A small image classifier, trained from scratch.
Model: 2.51M parameters, 48-pixel images, arch resnext, norm batchnorm, activation relu, depths [2, 3, 4, 2], widths [128, 224, 384, 672].
Training: muon at rate 0.028, 8900 steps, batches of 64, held-out accuracy 98%.
Data: trained on short English words printed on busy colour backdrops, 45211 training examples, 12.6 epochs.
Rows from block 5 of a small image classifier, named by matrix and row number. Rows with one number belong to one channel. Each number is 500 + 25 x the weight over its row's rms, rounded and kept within 0 to 999. All counts start at 0. Numbers have three digits each.
Before each channel's rows are labels from the 100 images, of 14976, where the channel reaches its highest value: "top examples" is what is common among them. Only what is clearly more common there than usual is listed. The data: short English words printed on busy colour backdrops. In brackets: how many of the 100, against the usual share in percent.
# convs1: grouped (8 groups) 3x3 conv, stride 2 (model.blocks.5.convs.1.weight, 192x24x3x3, each kernel summed), inputs within the group 0-23
# convs2: expand pointwise conv (model.blocks.5.convs.2.weight, 384x192x1x1, transposed), outputs 0-63

top examples: first letter capital (61 vs 33.4); black ink (27 vs 8.2); white ink (25 vs 8.3)
convs1.127:454512536457521495520542491510469479520502504461491488494478486512510548
convs2.127:474499503519490527542495567502500462507499537486505508508562452499498515501472522491511496545509472580607474494507478480447510528513507513492475476495499515507500504466439543504481543505504533

top examples: first letter capital (86 vs 33.4); white ink (27 vs 8.3)
convs1.32:489503518493537514454519535512525537503489486511498492446494491453480529
convs2.32:527487528484544525501539517513546501504467521531510487510539515435510480504548506489537487481495491509491484537511494554541482517496499509498476477500487523516499528530473523468478510497479481

top examples: first letter capital (91 vs 33.4)
convs1.125:494441507497533471494479496489544504509478498507475538492441494480489495
convs2.125:478506461523510497488460522491519548485441476495490502494508494453511466496478475509481529481483551501501536504531485492508524472524485500464507506492484518466487505472495541485495506527463569

top examples: the letter e (81 vs 35.7); small letters (61 vs 33.9)
convs1.4:526474534511503482471493492531488522523454504495463515542504502457508461
convs2.4:507492497514447465526483466490506473507495478517526474500536511551503502467492483482468554503516474480462531539504486470512503530468500563472485484504500510514487503531455543552458510482503456

top examples: capitals (62 vs 32.8)
convs1.184:512478533499502519500506508502539447498459465492527507513512494494565491
convs2.184:513493486531538467499472550489481522557500529520523538513496499524499494501509543471479501472520440514469443510500508500549502545475511490493531484505494504484502482483471457534534476429469486

top examples: first letter capital (75 vs 33.4)
convs1.178:499469479515464518486533478464478465512528476501542499498528503544530506
convs2.178:460511502471460506496455492483528521458500476477525527456502509499490516499519478519485496523496486522477532485512504458476505487471509483521568512498489453506511496482478530459480505573519533

top examples: first letter capital (64 vs 33.4); black ink (25 vs 8.2)
convs1.59:488463511521540511520462458514472465458505474483472501520475480498516514
convs2.59:484494447502476490447494494531503499485512458497509483483423496549448518484524491482508502490500505468466514480471522491538499485484501516500464474489522525498487535493450485478480526456474505

top examples: first letter capital (68 vs 33.4); serif (66 vs 25.5)
convs1.27:453519487492519487494504484456511538542505511488485499538491471513537542
convs2.27:483502503527496486561466478489493522461510521493484488489537516515483485510510492468478561507487475505477460515465501483491521510518478473512488511493514472496536479509496566502496474499525493

top examples: the letter p (32 vs 12.8); the letter y (27 vs 6)
convs1.47:538523446475476487476522455498485488481510533493488501497521518482531537
convs2.47:449509456502472497485559438454524483493512501534505503497479500456488498521513519442454490476506474489455462488460558466507505505464481490490515525501497500527433485497491505504485535467483481

top examples: small letters (67 vs 33.9); the letter l (65 vs 22.6)
convs1.141:443525508493518531509512518489498521496459480486513436520503524501475480
convs2.141:489502484553497506475508555495488523519542494504507496509503509511509495496535486517514525501483473570487520491469495472510489489495536492448478500499500536494518478483467577446526501568549498

top examples: capitals (68 vs 32.8); white ink (27 vs 8.3)
convs1.146:491506516562556502508462493500506518497525446497461492490488494497496484
convs2.146:503492512502498519528453544487504483530537412522514512486454476535483486514534478533475480495508536506531466480528480522508493505501488491520521492500513545494512461527475546458512565509461513

top examples: small letters (79 vs 33.9); the letter h (31 vs 12.8); the letter b (27 vs 10.6)
convs1.64:513508479509554490504504506466479488440518467475485468502503468495467479
convs2.64:503503551527518476483466498504483535491494514516495479495512519518541498516487510499476481523499531548497513495460537524495517476536522525507511456513527515503506559488519486500558551490465542

top examples: the letter i (57 vs 23.5); black ink (26 vs 8.2)
convs1.54:484524486501539547515482514491504539467478472551487487525534487498516519
convs2.54:520481486499517495536522489526516510478534499491516538473445487518533496510456511538490549502498499489497472507495527492510476563521520520478488499502484522496494535524527527482491453495496493

top examples: capitals (71 vs 32.8); the letter r (48 vs 22.9)
convs1.151:492503476474566539519448483509500515499516485473464496502479476498523506
convs2.151:512511493487554500495417524504503497524491539489472498528448486488511498513462522485505485530503533545488487500471497494527532476497477496514497527503456484492507450481481564483493481612493495

top examples: capitals (93 vs 32.8); the letter a (69 vs 35.5); the letter r (47 vs 22.9)
convs1.171:510580502498498501486481548487516479485498474487475552497503494506482505
convs2.171:529493506488501495496484509467515477547491535439482504450467477487467516503450508472535517504503519475496522489504531519484508475514501502474472510499502524496545517511535525545514487478510505

top examples: the letter e (75 vs 35.7); small letters (60 vs 33.9)
convs1.117:516484516518504464530534514497502486490490446543461498529531526487496469
convs2.117:492497494499496543427518491493498503468445451497505542518503488439482481496497530495523555482504481461520490493499516494496500440529505543488510482498507530497497512470476476563523505519518441

top examples: first letter capital (82 vs 33.4)
convs1.66:495478494520498490521520513479462479458528501476458471527492474529454522
convs2.66:561500442487508544522509514503472500457555513459486526495542508498514532506493450499494515487506507499484478509491478536512521515530494431462490488509524510503487527531477480486490526459561501

top examples: small letters (63 vs 33.9); the letter r (53 vs 22.9); monospaced (43 vs 16.7)
convs1.144:503571477505473503491477454470489500545465486499511485489509472513504501
convs2.144:459495492474557481486537456529532476497520492501442461489456525432491517499503508502499553505516480496518530511502526490506496537510512473521541526495514466492514505508456472537499479492480442

top examples: capitals (66 vs 32.8); the letter t (50 vs 23.3)
convs1.161:496469479448481488516464464460511491513492514503480521468488523532520536
convs2.161:498508503492492509483478508507474506567536508484488498500469543498464480491490512494498482494509515469468499503500581529524480559521523491524515505495496495478452470493497490531514518456533556

top examples: the letter i (50 vs 23.5); the letter h (30 vs 12.8)
convs1.34:500493455483456538478523471519473532525509513514493487492478476519525542
convs2.34:450500495498508494489483484490520522452460513522481468462462459493468513493490529468494544487498497466501486507487492485470480503494467507452522480502515490499463505514457468503512517514474519

top examples: small letters (78 vs 33.9)
convs1.90:496504520480534520477517469492468496518496475509491517425535489503494464
convs2.90:498505495490524458513530455513490519482553500479539449477512482536486533501558516499514486450509483527490509529502512511517491522495494479450453471489506553529501491503527495492512524517529504

top examples: capitals (75 vs 32.8)
convs1.155:498555525503483534510489485476497499525495471514470516571491475497488488
convs2.155:479492486492441493548470535485504506509499483526509517503456529455469493475513488512517434505515535544471506505502487483506516525517495527462473521505516467511496520498475478489484535504503502

top examples: first letter capital (64 vs 33.4)
convs1.143:478462514487514482479477495480551496524483499545493514516458465530509472
convs2.143:572501531535475451534530481493474536496484534508546476480518511504497457504545472528475496503527463494509476484495498501514528502453489472516509478506519517501496527507516510516495562516497493

top examples: first letter capital (88 vs 33.4)
convs1.134:508526546489486480440474500535476493518489525509513474506465491507487459
convs2.134:490486506448486466520566488492461506508502554493529513466482505432513517502514515517484493477522466504466480505514465515511504511482510464524483527507489477514572504479501518487516453511483496

top examples: capitals (60 vs 32.8); white ink (26 vs 8.3)
convs1.50:521465509493462479520527531459512489493510515458489533479486456522482524
convs2.50:471496504486529508483428522461517510545481487505491537504509494524507508505440518476460523439498532492472506482473493480490424496514527508526493488492501497496505499541506470507508522463507485

top examples: first letter capital (78 vs 33.4); bold (71 vs 45.7); serif (57 vs 25.5)
convs1.61:533493478494546495502562466492497492506510492469496497497527510542474460
convs2.61:521486537514474516503510498493482476538508508502443501504513530490504493500521481510501521473497541501481457497520495500510576502498485504535512527497509482491521520492547536495496505504515464

top examples: first letter capital (74 vs 33.4)
convs1.48:504508509543523510483484463509480492499518492476498456508490497517543431
convs2.48:480507528461466482549507481504542501490534458540535507521491513484525486527564537484511504499496477532439476496510465507513514490471523532471510487500515525530506532507475452489522519469490489

top examples: small letters (64 vs 33.9); the letter d (36 vs 15.1)
convs1.6:441517501508520458481497520476478491517488477492558495486479480476528485
convs2.6:525518506520515520496484539501458471487468504508551531524489496543494510518506477479534565500519497501549554506509479489492512525483509536519513511498498457479505487476524447543483525492510528

top examples: capitals (86 vs 32.8)
convs1.23:472477474484487520487532459538507487465486521526470525517476481452498495
convs2.23:507504500555497536449538482516508519463509561488510459456470519474463470526467459506494444501496468506498476481506505514472470515531510451449474454512489490494471509496475550466517507488501514

top examples: small letters (75 vs 33.9); the letter f (28 vs 8.6)
convs1.86:499526493496541498496511480487431483532519447507526491509490485477470488
convs2.86:439506494513511484515481509519513485495498479512528482512497501507506493500475535542504507518502521488489485506462573499502478498498488477473512497491509500501393499512465513522514466489492506

top examples: capitals (73 vs 32.8)
convs1.159:484492458520546546503494519524494472506541477536483535480496469492490498
convs2.159:522498492548455506474496552485525455501485525524507521531456502466501505504498538536464471493469535443472466514487477517492490546509513501558533497492531511514489461539504488472499530436468492

top examples: small letters (68 vs 33.9); the letter r (48 vs 22.9)
convs1.160:497489510451512488525472472478490536536461515463538467476508517491508494
convs2.160:543494476489474496466481494523513536461521472494495522500496503543525508491504492516502491498483496443553540502520522503501515473473551501561473503520536496484514493490509481501493528516474518

top examples: first letter capital (100 vs 33.4)
convs1.53:527537491485495492485533503492490477492498482450496472486542478545470461
convs2.53:527504467521501557480496506510481495500528473503539497510569522509513496485552490530506492487495506491464497528513494498496501531509497498492481533485467542498458497537532512504462511469459512

top examples: first letter capital (92 vs 33.4)
convs1.188:458525468467501507523509545511497498542549475530513517484496486502480526
convs2.188:527499483512505512558491509496451533540489491506486499467491517535502511489530547511533556488508536520527497514461531490506499486513506513511505430516538486514483541508488540516456497512503503

top examples: small letters (72 vs 33.9); the letter i (62 vs 23.5)
convs1.98:490503484499491517527496498478552491496475527449534517494465492477448517
convs2.98:481505520502513504556523496471514503479522512498504464504567480494499498500503516495510491494511544573501579515470554506474538528494485422507476501491506533505542528504511529474497495484520546

top examples: capitals (95 vs 32.8)
convs1.152:486497510512574495493457477514478494477541486516458487494474483488487500
convs2.152:478506480487500463494459530517501501538481479499489480501516488504506505500497382479483483488495596496485494512537474496474496483462502521494517520499504481497500484493491508498497496449532496

top examples: capitals (69 vs 32.8)
convs1.189:483526482492531466485512528517498501503510438530493522497441513525480489
convs2.189:517494526467521495496469529501501489528462520528496496497506514439474535536499525472527472515497518521475502500492516505459506475493495509523480473501489483510580468475490529471416495417532487

top examples: capitals (65 vs 32.8); white ink (27 vs 8.3)
convs1.5:512492471481488511477496455569525470492526505492476521508501477476504463
convs2.5:477502478504493488467460573472520501505500515530527516537513504538497492507481561483541493471490480448495482490509507539480486544503491513536465506497518525507488505503560528494554507480437463

top examples: small letters (86 vs 33.9); the letter f (26 vs 8.6)
convs1.80:487526496468532523473469498475470535522469490460523543513491476493474506
convs2.80:524502501517472527549491582483498495450489467468474516477510509483473463501511496526530482501494521481489472505485497517516515476528524533505502553506525468473506533444531497508533515534501509

top examples: capitals (74 vs 32.8)
convs1.167:530516477465522462503448487502542497526525509508540506491516457497515504
convs2.167:438513460474501450455496512501489527499502491474512481485493505487481498519497505498510501468494497492486474516497511501534538508499508506505514506493481472509579516531510497513480500408468520

top examples: the letter i (63 vs 23.5); small letters (62 vs 33.9)
convs1.21:479509501511493486500506471468447499447509506516461478477514545468490518
convs2.21:493499459455509446523524472497512495500475494526500539509549506477517504527488505482523506485507484547469483515476442511510477500525488496495454529501484515468519528510486536483557504531488530

top examples: first letter capital (96 vs 33.4)
convs1.138:535473507539493468462524507530492476493468497529507518459481470481491535
convs2.138:494498490543508523518537481510487513507481509510507495494535479491515478485492511497497462501474526502476477483509500481532484514488495481551510522499501469512484484489528473492511458471501543